{
  "horizontal_flip": true,
  "head_dim": 32,
  "fused_qkv": false,
  "learning_rate": 0.0012,
  "weight_decay": 0.5
}
Rows from block 6, named by matrix and row number. Rows with one number belong to one neuron. Each number is 128 + 32 x the weight over its row's rms, rounded and kept within 0 to 255. All counts start at 0. After the name is the row's rms in percent of the matrix's.
# fc1: MLP up (model.blocks.6.mlp.fc1.weight, 768x256), inputs 86-171
# fc2: MLP down (model.blocks.6.mlp.fc2.weight, 256x768, transposed), outputs 86-171
fc1.672 113 [101 108 153 141 112 101  91 178 125 121 169  26 161 132 168  76 108 144 104 117  52 115  84 157 141 116 121  66 134 185 196  85 100 140 122 138 161 132 157 175  78  63 156 125 130  71 118 117 120  49 131 159 138 118 139 152 120 132 108 124 124 115 122  78 178 131 143 186 192 206  96 180 136 210 154 130 128 118 181  97 147  83  84 134 133 231]
fc2.672 107 [112 143 170 130 174 132 162  85 115 141 107 188 113 105  92 140 158  82 129 118 128  89 114 150 143 137 135 149 150  93  87 149 155  82  92 155 118 158  93 112 169 144 154 126 120 170  99 132 120 190 170 113 106 155 110 114 147 167 112 129 101 117 162 172  88 136 134  71 103  53 102 146 112  11 130 124 154 119  64 120 117 126 158 109 131  87]
fc1.673 111 [158 158 116 106 110 131 191  80 123 158 141 150 129 133 100 134 151 163 137 110 187 120  64 154 135 140 219  87 138 114 139 182 147 133 115 107 140  92 122 189 129 151 191 126  92  51 166 122  87 125 124 104 115 114 140 153 133 131  64 178 103 104 120  77 132  68 162  86 140  95 126  91 124 145 160 102 149 139 135 123 124 148 124 110 124 130]
fc2.673 143 [125 106 112 118  87 159  92 135 150 116 124 110 147 131 110  96  72 133  39 115 121 127 182 147 117 138 108 126  73 125 118 122 100  66 105 139 113 151 117 115 123  95  46 132  87 183 152 158 154 127 193 107 115  95 174 153 140 106 147  92 148 107 107 120 109 145 118 157 204 176 132 112 107  76 105 197  64 101 167 149 153  61 147 180 112 139]
fc1.674 092 [120 117 115 137 106 173 184  87 147 135 163  59  77 129  87 159 136 108 154 160 152 128 183  93  92 107 108 152 127  99 125 115 101 150 144 161 118 205 189  85 129 123 217 114 166 107 152  73 105  80 158 140 126 120 130 139 162  85 120 151 116 144 135 127 157  74 124 160 135 160 100 112 150 131 124 164  98 143 142 151 131 174  91 176 171 106]
fc2.674 087 [113 148 150 107 203 138 109 153 136 184 131 182 189 107  95  84 129 160 131  67  77  97 114 143 148 134 165  70 157 153  87 167 142 171 106 117 153 123  74 163 181 162 104 188  76 109  61 159 143 202  86 176 114 121 136 162 162 151 162  89 158 154  96  89 102 163 107 114 167 160 147 148 175  72 100 129 174 109  97 151 134  62 122 135  89 155]
fc1.675 107 [176  99 185 124 136 155 130 137 152 117 133  90 101 100 133 105 129 156 172 166 144 148 148  93 134 116 116 195  83 127 194 105  65  81  88  84 157 140 145 129 119 164 124 116  76  36 149  56 130  70  83  83 159 106  85 100 132 125  98 184 154 112 145 158 133 128 150 132 134 109 131 121  88  63 149 195 136 145 114  96 159  70  92  74 117 132]
fc2.675 112 [ 92 151  71 124  80 110  71 134  54 109 105 126 127 104 132 166  89  94  92 133 155 103  97 187 119  97 153 102 167 123 133 122 130 168 131 159 166 128  86 120 133 104 126 159 162 202 128  91 110 152 115 111 104 124 146 146 138 126 118 136 156 128 178  86 110 134 140 140 148 130 103 111 101 156 138  83 137 103 151 150  81 128 127 160 139 122]
fc1.676 099 [127 145 136 140 107  96 125 102 114 102 119  89 153 164 167 155 119 134 134 208  79 128  65 116 107 177 134 122  96 149 126  91 110 212 159 124 113 113 119  97  80 177 102  76 104 124 137 110 160 134 123 159 160 131 158 108 107  95 130 180 122 128 105  96  86 100 144 148  93  96 141  97 163  68 134 153  55 142  92 137 115 119 155 204 137  86]
fc2.676 097 [168 171  66 130 179 160 172 180 129 135 127  81 100 130 137  98 105 118  98 106 124 155 167 137 114  87  96 137 118 118 157 174 125  33  90 109 175 125 122  95 166 101 163 205 156  92 120 136 107 126 136 110 140 143 123 166 143 135 133 107 136 143 169 147 129 168 158 126 134 182 166 127 132 185  95 102 174 149 154 166 143 137 107  17 162 184]
fc1.677 066 [ 87 130 128  96 159 160 124 152  93 136 111 136 124 154 139 112 141  77  78 243 153 140  96  94 144 160  71 159  85 140 156 147  95 138 164 141 132 140  73  69 149 117 142 114  95 105  77 136 218 107  96 176 126 165 129 130 149 150 103 170 113 108 159 111 143 138  99 146  63 115 167 118 164 128 146 175 183 119 108  92 127  27 107 145 106  92]
fc2.677 066 [162 159 111 145 121 151 156  95 187  96 145 123 160 109 127 110 103 227 131  24  86 135 133 169 124  76 162  99 197 128 107 125 172 102  87 131 107 123 134 189 143 102 112 107 121 167 139 111  43 134 190 133 117 124 163 135 122 129 166 163 170 119 139 149 141 127 125 138 234 120  85 170 105 144 101 104  85 152 155 114 135 213 117 134 129 216]
fc1.678 095 [187  80 118 125 140  36 151 180 102 142 128 133  98 119 123  81  78 163 108  47  59 120  94 111 119 128 157 155 134 155 177 147 128  74 145 186 113  79 159 124 101 143 151 133 137 160 145 132 127 170 108 145  87 114 108 143 132  99  83  91 150 185  64 183 103 137 172 110 124 155 132 109 108 128 159 163 105 149 170 123 174  85 124 141 161  93]
fc2.678 099 [ 93 135 123 118 118 160 126  96 207 122 137 134 124 117 124 166 144  94  95 141 169  82 180 106 166 114 107 152 116 126 121 125 132  31  91 117 130 164  60 172 148 142 139 159  86  85  54 154 176 159 138  83 182 149 136 121 152 136 146 136 114 150 167 109 140 125  82 117  71 141 149 134 164  96 137 112 122 159 126 149 110 116 116 118 119 187]
fc1.679 124 [170 186 129 144 153 161 142 141 153  90 207 167 103 127 155 141 121 159  95 128 155  75 168 179 198 124  84  75  95  93 133 193  74  89 146  73 150 123 121 110 113 166  96 167  84 140 119  86 103 153 142 132 142 130 118 139 122 114 128 111 154 104 113  98 143 103 151 180 140 149 172 152  85 146 126 143 159 143 147 138 129 156 107  96 122  18]
fc2.679 116 [141 157 158 110 125 115 125 156 108 158  86 106 155 118  99 127 107 128 139 138 108 120 117 151  79 143 112 147 148 133 170  75 116 219 139 156 143  92 201 137 153  89 136  49 167 118 105 123 112  78  91 127 133 106 178 176 140 171 172 174 106 123 127 170 144 160 109 144 129  97 106 126 143 125 117 145 164 113 110 114 106 157  91 101  85 190]
fc1.680 067 [137 165 147 114 129 175 131 125 158 166 115 148 131 124 127 119 205 108 124 176 158  71 135 106 126  82 155 157 117 102  84  79 114  69  37 124 199 144 147 179 128 177 127 142 106 105 131 133 136 155 127  99 147  80 192 138  89 118 169 165  83  92 130 151  92 116 137  96 146 126 126 224 114 143 112 177 212  89  88 104 113 163 116 140 106  93]
fc2.680 068 [147  71 102 124 126  96 130  82  78 124 180 165 158 137 163 162  68 156  67 152 133 154 117 136 133 141 138  97 107 123 163 175 118 174 174 129 126 125 121 138 153 137 173 128 172 138 147 119  93  71 124 121 177 153 129 107 189  73 136  99 136 117 144 108 120 113 132 147 125 153 121  64  56 115 125 122 112 178 160 160 156  77 147 198 149 132]
fc1.681 139 [144 216 116 108 125  93 135 157 137 194 120 136 166 133 162 130  91 119 122 133 142 116 134 114 153 113 121 105 122 146 114  70 173 181 175 156 136  93 166 154 131 147 178 128  55 125 155 130 139  87 117 140 142 138 121 104 139  95 152 128 163 139  90 148 141 101 124 137 138 135 109 140 100 109 137 124 216 123 193 126 154 134 124 115  78  85]
fc2.681 125 [ 76 112 183 142 146 172 183 112 110 108 153  92  71 109 107 108 162  54 131 107 154 158 159  94 103 140  81 183 166 119 154 150  89  60 111 117 102 155 113  94 151 160 108 121 159 162  51 103 133  72  98  74 144 165 158 172 123  83 167 127 110 121 158 103  94  65 159 163 118 100 138 129 133 147 159 145  79 140 125 150 126 139 111 110 146 118]
fc1.682 111 [ 66 121 100 137 130 133 184 108 109 175 135  92 123 146 163 141 140 162 173 147 113 226 155 162  91  73 121 146 124 134 143  84 163 101 150 154 120 118 132  78 165 115 163 170 178  54 151 104 121 174 143 170 106  77 109 100 157 136 116 128 107  96 175 101 108 103  89  91 136  91 131 176 151 150  95 122 127 119  29 124 124  84  39 166 144 137]
fc2.682 120 [180  63 158 131 202 101 145  76 166 111 118 114 135 145 101 139 128 116  50  76 166  62 118 129 103 137 142  94 171  94 152 186  99 101  81 112 110 182 137 118 116  65 118  89  81 161  69 147 167 116  92 103 117 154 130  95 127 100 157 104 131  93  72 100 114 148 127 125  94 166 194  78 118 101 107  88 132 120 196 130 159 164 179 121  69 126]
fc1.683 068 [ 64 137 119 131 133 123 162 143  79  98 155 161 118 131 168 168 158 160 149  47 141 152 121  85 185 129 114 118 116  89 127 134 104  73 148 132 153 168 160 120 140 129 139 125 181 124 160 111 101 146 148 144 133 101 142 146 156 147 109 119  74  74 137 145 145  84 158 127 102  73 170 159 126 175 139  52 164 129 152 119 127 123  99 118  92 110]
fc2.683 070 [153 130 124  82 103 115  90 126 136 147 116  68  91 128  86  91  97 132 121 224 142 146 111 193  79 107 116 136 118 139 120 139 136 152 126 146  71  86  86 114 124  76 134 119  94 176 104 152 177  94 153  95 111 110 122 123  83 103 129 137 151 143 131 151  87 134  79 142 135 150  89 119 139 148 165 168 138 177  80 107  97 123  95 143 126 137]
fc1.684 087 [123 123 161 164 132 129 138 105 112 126  94 119 140 105 130 110 109 131 128 121 133 117 141  43 106 156 154  98 130  99 105 126 109  98  94 180 131 141 170 155 146 135 135 166 153 116 118 149 144 154  77  74 118 137 111 104 145 146 130 163 135 138 180  62  61 121  98 136 157 135 112 174 190 139 152 142 153 140  26 197 167  93 153 134 138 248]
fc2.684 082 [113 159 111  84 114 134 114 187 135 149 136  97 123 112 142 216 107 147  85 139 153 168 158 187 151 125  91 152 106 134 113 176 161 102 183  95 153 138  98  87 103 163 121 114 128 119 119 103 151  56 175 158 117 122  82  97 130 124 112 137  91 120  95 137 179 127 136 126  59  94  82 134 120 100  90 140 162 118 163  85 176 162 139  89 112  42]
fc1.685 078 [151 131 101 113 102 102 133 131 144 129 143 125 133  79 138 164 105 132 164 222 217 136 134 108 116 131 104 201 136 112 120  76 149 160 108 155 122 102 125  91 144 114  97 120  90  89 125  77 126 181 153 193 154  90 168 176 104  83 122 138 116 122 168 162 128 194 143 113  84  82 119 148 149 141 152 174 101 162 130  79 114 160 109 161  87 141]
fc2.685 076 [116 142 139 142  96 130 131 123 122 103 105 187 163 134 125 130 193 145 115  55  20 147 105 131 231  86 153  92 134 148 120 169  85 121 132  59  99 150 139 123 108 119 166 130 169 149 129 158 100  51  98  73 113 116 128  88 122 192 135 144 160 122  64 110 112  46 102 124 151 143 114  64 122  98 150  88 180 100 107 175 179 128 173 102 134 136]
fc1.686 067 [ 99  76 131 146 147 180 145 147 167 138 148 114 212 171 145 140  45  54  78 170 168 156 135  51 153 115 132 114  92 136 133  84 140 131 109 118 124 195 128 103 149 143 108 123 113  98 117 141 166 140 132 132 122 117  80 121 156 127 161 123 196 152 170 101  83  98 112 181 177 113 136  89 106 109 105 187 121 103  83  96 137  94 207 133 144 100]
fc2.686 064 [141 192 108 125 124  69 102 139 109  73 110 130  41 100 181 101 162 135 202 123 116 106 142 144 117 155 133 106  91 138 116 156 124 171 118 182 121 124 117 153 130 140 132 145 114 133 141 160 164 117 119 112 110 152 135 148 102 172 112 126 105 119  97 127 171 105 152 127  59  68 170 154 140 146 149  57 129 145 178 157 106 212  76 176 125 144]
fc1.687 107 [162 139 156 154 140 120 143 138 161 171 167 123 110 172 143 138 156 102  47 137 143  83 123  85  96 105 164 162 142  62 131 156 116 171 124 139 146 134 126  65 183 120 143 115 122  96 160  45 125 122  95 124 120 138  81  95 172 114 135 127 154  80 150 105 112 124 100 180 193 159 231 150 118 120 116 126  87 138 129 137  97 191 159 138 133 128]
fc2.687 102 [123  93 110 167 128  94 107  70 111  44 121 133 150 149 136 126 142 104 194 101  95 123 132 107 118  91 123 134 150 130 122  96 131 115 148 150  68 180 128 137 117 101 124 164 157 184 120 138  92 137 156 147 134 170 107 127  85  86 189 107 134 161 143 130 116 170 154  53 111  46 105  73  64 168 127 114 122 158  96 160  98 103 147  42 108 169]
fc1.688 133 [149 145 124 118 105 168 159  88 135 108  94 166 141 148 138 178 115 140 131 104 109  51 142 112 120 142 101  74 178 126  71 129 111 134 110 116 116 206 164  71 103 136  94 159 136 136 133  86 174 137 158 140 112 146 105  83 131  91  66  98 137 148 162 142  97  91 150  93 167 156 118 136 147 192 105  68  98 103 190 153 191 140 161 147 163 114]
fc2.688 111 [139 122  89  74 169 110 166 185 155 129 144 113 133 151 154 106 154 120 155 144 193 155  79 114 150 116 112 167  81 144 161  91 154 121 172 132 116  78  89 135 148 136 140 184  90  98 109  95  99 119 123 141 140 147 192 123 178 146 166 161 172 104 120 134 134  91 119 163  93  93 105  95 118 118 144 228 203 128  92 100 116 104  46  95  89 124]
fc1.689 065 [123  91 184 176 147  94 150 110 155 134 125 122 111 119 136  89 105 134  65 158 124 136 121 141 121 105 138 150 135 172  87 127 124 108 150 111 119 157 113 143  71 164 170 151 148 158 183 131 116 156 122 197 171 127  95 130 134 190 145 157 108 155 131 139 106  55 118 131 130 127 149 123 105  29 134 162 162 167  75 129  79 151 153 104 160 134]
fc2.689 064 [106 162  89 115 115 141 168 137  66 107 121 123 201 138 136 174 151 137 133 163 128 129 125  73 119  86 130 119 134 126 151 133  92 153  63 119 118 135 144 124 128 127 111 132 105 162  94 113 142 116 151  98 127 174 155  85 126 106 138  78 102  82 106 106 112 188 121 118 130 148 134  93 131 194 128 126  58 128 154 137 124  67  99 175 146 127]
fc1.690 084 [192 112 158 127 182 121  92 156 143 186 116 123  84 165 104 106 115 130 150 113 124 124  93  90 161 142 154 126 127 100 143 140  98  66 142 118 147 114 160 158  73 126 136  90 135  91  98  74 118 111 135  98 150 164  80  60 158 117 144 153 180 125  83 116 119 128 129 144 147 112 141 118  93  79 160 156 137  95 113 114 152 150 150 148 208 152]
fc2.690 084 [ 73 130 111 104 137 119 132 103  93  76 175 119 161 201 183 162 139  96  99  99 180 133 180 137 139 122 113 119 111 148 111 120 144 165 123 116 139 107 112  90 169 120  78 156 112 157 131 146 142 112 125 162 102 100 184 151 137 209  84 111 136 146 169 124 145 139 127 147 110 130 107 114 104 153 154 117 143 104 159 152 148 132 108 100 146  87]
fc1.691 113 [ 81 108 144 110 120 155 146 138 162 125 152 142 140 114 170 152 127 123 160  96 175  98 127 156  79 197 118 156 112 154 101 170 139 121 149 109 116 121 125 121 187 138 117 134  82  62 142 118 192  86 115  90  88 119 104 157 159 128 135 157  82 126  91 140  86 104 109 154 176 110  95 138 131 113 147 173 154 196 137 146 133 139 164 185 156 191]
fc2.691 116 [123 145 119 144 192  71 145 169 127 126 140 113 119 100 136 110 104 120 136 192 105 118 122 151 138  68 135 149 161 126 106 140 131 159 104 157 136 111 153  81 102 151 123 132 165 154 126 135 131 170 147 158 123 111 138 141 163 104 108 193 154 146 166 108  98 131 127  97 129 116 112 112 141 193 129 127  69 141 170 114 123  97 140  83 168  84]
fc1.692 108 [134 104 107 138 117  70 110  97 141 101 131 116 160 135 123  99 139 153 153 163 175 149  77 147 103 129 151 150 149 112 116  90  92 124 121 107  81 122  79 128  84 114 132 165  65 132 152  97 149 120 131  98 151 161 157 134 132 159 131 138 121 112  82 151  76 134  73 118 106 117 183 108 120  26 114 121  53 118 126 136 129 111  51 131  92 103]
fc2.692 092 [145  62 122  97 104 146  89 130 144 131 136 137  71 141  99 124 128 130  78  95  81 142  92 122  94 148 114 100 139 120 114 146 129 132 137 118  72  72 194 163 144 115  93 124 121 159 133 128 123 148 137 152 104 104 100 149 150  97 152 109 171 147  97 102 111 145 139 181 155  78 100 112 110 165 151 168 197  99 175  53 120 157 138 146  89 153]
fc1.693 140 [139 146 133 116 125 110  92 172  90 128 139 107 106 180 149  97 112 136 119 215 131  87 115 113 115 133 149 108 123 180 110  99 132 177 152  88 119 138 173 154 188 135 116 126 224 144 111 118  98  70  81 146 177 120  86 106  64 126 120 235 146 182 178 111 181 123 131 117 140  45 157 109  96 134  75 127  64 142  55 131 112  97 112 141 161 114]
fc2.693 128 [ 89 144 130 113  89 181 114 123 175  71 111  50 123 153 173 109 122 138 120  97 161  96 159 142 189 141 131 139  58 128 133 114  79  94 160 144  69 123 178  76  83 154  95 108  93 103 137 131 138 139  57 126  91 195 189  93 159 126 115 122 110  74  70 144 125 174 136 131 153 223 105 117 157  64 133 130 141 110 125 157 141 141 174 108 210 139]
fc1.694 077 [100 139  82 136 139 199 174 156  75 169 149  62  95 132  97  78 119 157 127 124 125 199 102 157 136 165 173 118 102 127  95 126 106 117 144 128 156 196  43 137 133 139 113 141 124 111  82 157 141  81 186 147 138 196 124 131 119 130 156 143 131 116 196 101  56 163  97  91 123 110 157 159 170  75 124 166 120 135 131 110 159  92 136  60 153 102]
fc2.694 071 [114 148 190 148 141  59  90 146 149 102 122 151 130 131 122 156 149 108 106 173 130  61 139 128  73 155  82  91 103 146 129  84 127 141 120  95 119  65 206 143 153 115 139 138 113 160 158 156 133 114  83 118 112 127 157 147 117 119 113  94 153  84  61 140 160 145 135 167 142 124 166 109 120 182  93 153 101 171 120 164  77 188 142 117  88 122]
fc1.695 141 [133  79 155 132 145 163 100 123 114 163 177 113  81 105 131 107 143 177 135  84 136 105 102 103 107 123 140 181 160  96 181 144  42 131 136 117 136 141 143 120 132 167  74 112 113  86  93 165 106  72 133 133 111 107  43 141 150 143 118 162 111 177 171 137 133 126 163 140  98 112 133  56 198 184  46  97 127  92 160 210 139 126 171 154 103  99]
fc2.695 127 [ 94 149 121 132 101 157 133 125 119 185 138 130 165  90 112 164 162 113 118 174 159 134 130 162 120  86 136  77  86 140 125 206 136 159 177 139 167  97 129 106  77  82 169 131 146 158 134 151 176 138 112 178 153 131 163 101 160 133 167  89 147  68 115  77 118  97 132 123 146  69 146 157 111 152 148 128 151 116  58 148 131 131  78 111 101 171]
fc1.696 135 [ 93 139  67 145 123 109 101  90  84 116 129  94 106 175 111 130 175  98  76 138 102  94 138  79 149  71 131  93  97 116 101  79 102 173 102 146 128 147 138 124 161  59 103 160 139 125 126 144 108 183 173  92 163 134 156 123 142 161 124 129 138 166 229 140  58 179 152 140 101 153 120 132 189  99 147 120 120 128  77 144 129  92 139  78 114 139]
fc2.696 130 [136 104 148 140 120  88 126 201 121 114 131 129  89 149 161 132  84 121 120 188 143 175 154 141 154 175 124 161 165 133 132 175 124 119 146 159  89 107 126 140 142 173 123  52 146 171 103 153 118  57  80 168 120 158 103 104 139  63 114 108  89 141 102 113 150  56 133 153 119 137 177 131  99 105 149 167 141  92 143 121 102 164 137 176  90 120]
fc1.697 098 [ 88 119 119 129 109 165 103 133 110 149  86 149 186 124  71 123  94 107 137 228 134 125 132  98 139 144 124 127 112 150 131 143 118 156 165 157 105 183  83  97  76 131 157 139 173 184  83 160 165 107 134  99 142 161 154  59 106 134  86 154  66 130 145  93 107 149 135 116 127 127 139  95 131  62  77 121 146 133 128 101 121 123 178 158  81 122]
fc2.697 095 [162 163 117 123 130 124 142 110 165 109 192 108 119 112 137  87 124 123 146 101 127 152 124 146 144  85 143 128 135  73  69 130 117  63 151  58 112 132 145 162 136 129 132 101  98 182 138 112  66 140  93 102 143 127  41 141  97 112 120 158 154 145  58 121 103 117 107 106 104 171 137 166 135 119 182 124 129 152  97  97 108 116 133 113 124  93]
fc1.698 104 [ 98 159 159 143 123 174 128 125 150  86 112 116 143 113  88 125 121 141 144 141 153 128 102 109 100 181 119  39 134 174 134  87 115 131  95 162 157 106 154 126 148 148 148 151 125 129 103 139 241  86 181  86 113 148 147 102 119 135 123  88  88 112 162 131 135 135 117 137 139 103  85 185 122  68 155  79 136  88 162 169 156 143 108  77 138 125]
fc2.698 097 [120 130 123  81 112  42 100 120 158 107 148 113 124 135 171  77 182 144 124 118 134 122 108 157 149 122 127 149 103 103  94 171 124 122 172  90 131 141 141 131 115 122 169  91 126  84 120 116  55  89  82 134 112 143 111  68 133 131 145 131 106 104  46  93 150 132 121  95 150 145 161  69 139 192 135 167 148 136 117  83 173 132 186 116 126 158]
fc1.699 110 [ 84 131 169 113 157 102  98 137  64 142 213 126  72 115 149 136 113 170 168 123 118 159 141 154 150  88 112 129 131 128 128  47 135 108 154  81 110 139 102 163 129 156 121  87 126 161 161  55 118 133 111 146 180  93 105 118 110 178 138 143 132 149 135 103 134 106 148  88 148 114 107  94 172 218 109 153 132  79 105 188 139  68 209 130 115 182]
fc2.699 098 [183 149  97 140  92 105 207 154 183 105 145 129 159 145 121 141 166  91 120 168 155  77 129 109 130 131 105 137 102 124 161 167 165  80 147 162 123 109 129 171 159 151 136 206 198 187 137 151 122 173 161 137 113 130 154 116 109  83 101 164 131  96  96 130 105 112  78 183 154 124 126 184  99 109 126 146  95 141 147  97 148 159 100 128 133 103]
fc1.700 072 [129 133 135 101 137 168  91 112 144  86 124  70 205 117 110 137 154 162  65 114 113  99 111 108 118 111  65 152 124 111 145 133 155 161  81 111 142 155 120 116 165  71 135 152 138 146 122 136 106 177 115 109 131 147 170 130 121 155 113  85  95 198 139  81 183  98 136 150 155  96 110 141 119 131 145 134 134 104 135 175 110  69  61 177 127 118]
fc2.700 080 [137 119 115 120  96  67 151 143 137 147 153 156  29 133 142  84  62  95 217 113 130 154 108 176 152 158 175  85 112  86 109 147 127  79 136 139 145 142 113 121  98 177 125 114  93 130 137  99 165  72 165 119 117 104  77  82 102 111 129 149 162  63 121 210  59 137 130 155  93 113 149 125 128 107 136 201 101 160 156  94 126 158 157  75 149 138]
fc1.701 132 [151 112 116 158 174  65 143 113 119 106 122 118 126  87 162 149 156 121 116  95 128 116 133 142 142 172 111 147  79 115 123 169 115  93 159 176  83 127 165 114 139 138 169 114 132  89 110  88 113 123 113 101 112  92 114 123 157 102 164  88 124  97 103  98 103 109  89  92 124 120 108 178 145 135 117 113 187 136 149 161 153 137  93 115 163 137]
fc2.701 142 [ 67 172 121 107 149 111 218 201 155  96 141  83 102 124 130  99  92 100 136 199 167 118 134 112 104  75 129 170 165 141 144  20 114 166  99 178 141 151 148  91 117 169 111 158 151 142 143 164 175 155 119 101 112  81 120 105 126 173 131 133 132 137 241 109 149 151 166 122 133  91 135 146 135 169 143 186  41 134 113 110 120 166 169 191 130 116]
fc1.702 091 [159 104 121  92 161 198 167 125  76 145 125 121 117 130 145 118  39 115 100 124 119 138 134  64 146  71 147  79 136 144 136 131 129 117 123 146 162 176 135 115 183 102 132 137 163 130 152 101 219 101 133 110 121 134  87 133 137 123  65 178 159  96 146  95  95 140  98  84 135 161 134 141 117 144 107  80  98 127 117 161 148 134 107 182 104 136]
fc2.702 091 [ 89 156 126 157 126 109 121 157 165  86 159  87 149 143  79 160 195 116 151 144 131 155 123 167 145 171 161 141 113 105  91  81 118  93 145 129 127 164 135 171  44 130 135 151 122 122  77 157  72 191  83  81 104 127 178 140 159 127 186 155 121 168 103 102 116 122 130 141 109  85 132 174 161 111 150 166 169 133 130 138  89 130 112  74 153 135]
fc1.703 089 [159 167 145 112 113 119 145 130 124  98 100  87 186 144  78 105 106 105 123 120 132  99  71  91 107 110 125 144 116 127 127 110 135  82 148 129 149 115 132 148 201 117 194 156  92 157 138 114 141 148 154 153 133 153 177 107 120 117 219 148 130 145 153 176 167 168 179 159 146  79  72 134 124  74 114 123 190 167 135 138 133 137 120 149 160 103]
fc2.703 095 [ 69 132 111 171 145 134 106 115 137 139 168 189  68 157 146 141 144 162 125 137 186 178 189 116  94 162  82  82  74 115 113  72 154 164 149  88 124 135 150  92  66 130  83 148 148 136 150 156 116  74 102  84 128 163  87 124 123 136  46 158 130 119 124 106 100  97  71 147 108 176 203 143  94 135 124 104 146 143 131  85 120 175 153  96  90 121]
fc1.704 124 [ 84 127 120 142 127 197 126 160 129 159 125 129 168 126 136 102  86 152 124 120  88 117 118 124 121 146 109 105 174  86 138  74 157  54  88 218 143 169 187 169 146 144 118 156 125 134 102 161 200 173 153 137  92 119 133 147  88 137 103 196 145 104 165 146 104 124 119 124 163 130 100 121 160 160  70 116 130 129 124 121 119 110 142 157 104 185]
fc2.704 126 [187 176 134 122 177 100 184 105 119  99 153 130 165 122 132 108 105 145 145 149  76 136 175 168 157 149 172 103  31 147 132 129 132 145 133 108 121 127  99 149 104  90 171  88 113  91 109  91  82 132 131 100 173 137 111  69 117 132  91  86  80 168  73 128 135  89 126 157 150 133 118 163 110 104 107 154  61  92 164 152  68 139 160  88 122 107]
fc1.705 063 [129 138 175  92 122 164 141 117 154 154 137 135 196 172 148  60 143 168 136 107 105 107 159 122 149 138 145 177  98  56 136 130 140 158  97 120  73  97 137  91 160  97 150  97  75  67 106 135 134 138 183  89 145 106 145 140 142 127 117 123 151  99  68 110 138  74  96  78 150 149 165 120 138 104 136 131 179 158 145 144 112 178 135 162 115 120]
fc2.705 064 [ 96 118  74 155 136 108  79 103 106 166 114 123 184 185 122 174 107 116 125 129 152 132 179 117 155  82 149 134 163 180 108 134 129  97  99 134 159 168 120 167 132 112 103 197 179 149  93 108  89 113  71 193 144 113 155 119 122 140 125 112 110 149 234 174 129 187 171 121  88 116 110 117 119 143 134  61  73  89  97 142 166  28 155 123 161 108]
fc1.706 077 [182 132 123 131 149 146 107 190 113  94 181 115 112 119 137 145 113 164  63 135 164 111 132  75 153 137  84 155 146  64 105  80 105 144 198 117 136 105 105  92 103 117 165 128 149 169 103  93 135 120  70  95 209 147 150  87 134 171 100 198 116 192 133 112 116 141 118  95 138 134 135 126 113  37 128 127 164  86 145  53  75 132 121 135  92  91]
fc2.706 077 [ 91 142 123 164  82 156 128 119 120 146 122  85 149 140 131 129 169  92 137  71 155 105 112 172  37 144 164 109 175 136 169 179 119 144  69 145 154 148 129 164 112  99  95 177 108 100 149 157 132 178 136 164 132 132 109 150 133  76 138 114 136  87 114 138 161 149 137 182 106 154 121  88 158 166 101 102 139 184 101 122 135 132 155 120 113 126]
fc1.707 090 [130 129 169 115 125 134 150 153 141 155 163 104 134  97 165 124 201 110 109 141 142  79 108 132 157 119 116 131 119 137 108 114  67 180 120  89 150 134 129  70 181 133 199 136  97 119 135 100 112  85 116 181 137 111 181  52 180 196 185 132 123  94 163 131 141 141 160  98 107 155 137 112 123  86 152 101 136 181 147 140 207 105 103 102 179 128]
fc2.707 096 [ 99 167 119 115 181 148 136 150 140  74 106 146 110 115 128 134  45 136 112  18 171 124 125 137 115 104 108 138 183 121 137 137 157 126  84 133 109 156  94 140  80 167 118 187 131 181 150  87 149 143  99 143 121 147 141 139  90 102 141 125 147 126  93  68 167 116  78 125 135 103 128 121 138  88 171 148 123 155  59 151  73 181 160 112 157 147]
fc1.708 091 [ 82 169  91 128 116  91 124 116  94 148 148 158 112 129  86 184 149 103 126  94  76 144 138 148 170  81 119 138 122 128 118  82 155 159 118 126  71 101 199 141 184 136 131 140 159 158  87 196 162  91 138 158 157 172 114  90 145 105 167  88 130 131 120 149  97 118 114 162 166 175 123  85  96 110 116 124 136 145 143  94 135 150  79 131 179  79]
fc2.708 087 [ 93  57 148 143 178 154 120 127 159 111 113  78  73  98 154 146 125  48 152 143 161 154 157  94 151 113 130 159  93 118  81 160  79  74 172 155  92 119  75 147  98 138 159  99 138 109 111 143 124 144 103  81 125  97 133 184 122 120  95 107 140 154 124 103 132  75 163 140  62  95 100 170 140 163 179 120 178 134 113 175 135 161 111 132  93 144]
fc1.709 090 [127 128 107 128  99 117 140  77 135  73 154 109 165 151 134 133 138 121  66 109 154 120  80 192  71 113 163  75  99 119 136 153 143 131 169 159 137 158 180 157 119 139 103  56 152  52 136  62  96 116 172 128 132 163 122 163 127 181 117 105  84  92 162 129 111 123 121  86 139 142 138 180 140 230 147 163  98 121 233 118 109 100 104  66 142  99]
fc2.709 092 [157  88  85  98 115 106 131 159 126 101 102 148  52 130 134 160 144 149 100 159 122 118 139 123 130 131 151 180 167 117 105 133 156 139 140 109 100  71  90 148 100 103 140 241  71 160 115 140 164 130 128 109 106  90 151 135 145  98 198  93 126 111 116 127 134 135 101  80  94 145 156  43 162  38 168 131 150 134  89 132 139  81 115 174 127 150]
fc1.710 095 [185 145 141 101 144 103 150 122 154 128 180  78  76  95 114 130 156 168 118 144  97 170 150  87 148 142  96 123  94 159 147 193 148 140 121 113 165 200 178 183 131 141 113 125 152 139  90 140 115 177 160  85 141 165 138  94 150  87 139 182 107 127 151 116 149 118 111 176 199 122 147 112 125  90 133 110 190 144 164 118 112 157 127  97 163 112]
fc2.710 085 [ 82 117 130 154 110 169 149 125 116 131 105 142 215 160 164 149  99 150 156  90 159  87 167 143 150 126 138 167  80 106 129  88 154 119 137 125 100  58  66 125 128 113 183 156 119  95 168 120 144 128  93  88 132 126 128 134 166 145 112 159 137 137 118 103 129 195 163 133   1 122 101 114 161 156 158 143 108 154 115 137 124  68  91 157 100 133]
fc1.711 089 [ 72 217 132 146 149 188 111 106 117 135 143 114 121 112 114 172 114 120 141 112 122 111 134 178 166 173  74 124 122 105 106 127 157 103 110  69 115 139 198 147 101 197 141 107  56 120 126 117 132 171 178 120 127 130  68 147 167 178 129 122 108 176 114 129 106 150  97  68 138 102  87 189 153  81 134 147 113 147  89  87 115 152  72  90 117 131]
fc2.711 075 [162  95 115 137  59  77 189 164 151 154 134 142 154 161 151 123 139 209  87 182 175 144 150  91 107  71 125 150 118 150 155 128  73 166 118 194 142 153  82  82 114  73 109 162 175 171 160 127 121  74  96 135 126  95 177  99 138 105 152 101 129  87 131 144  89 113 173 140 123 120 153 114  80 181 126 142 180 128  88 117 153 121 181 146 115 144]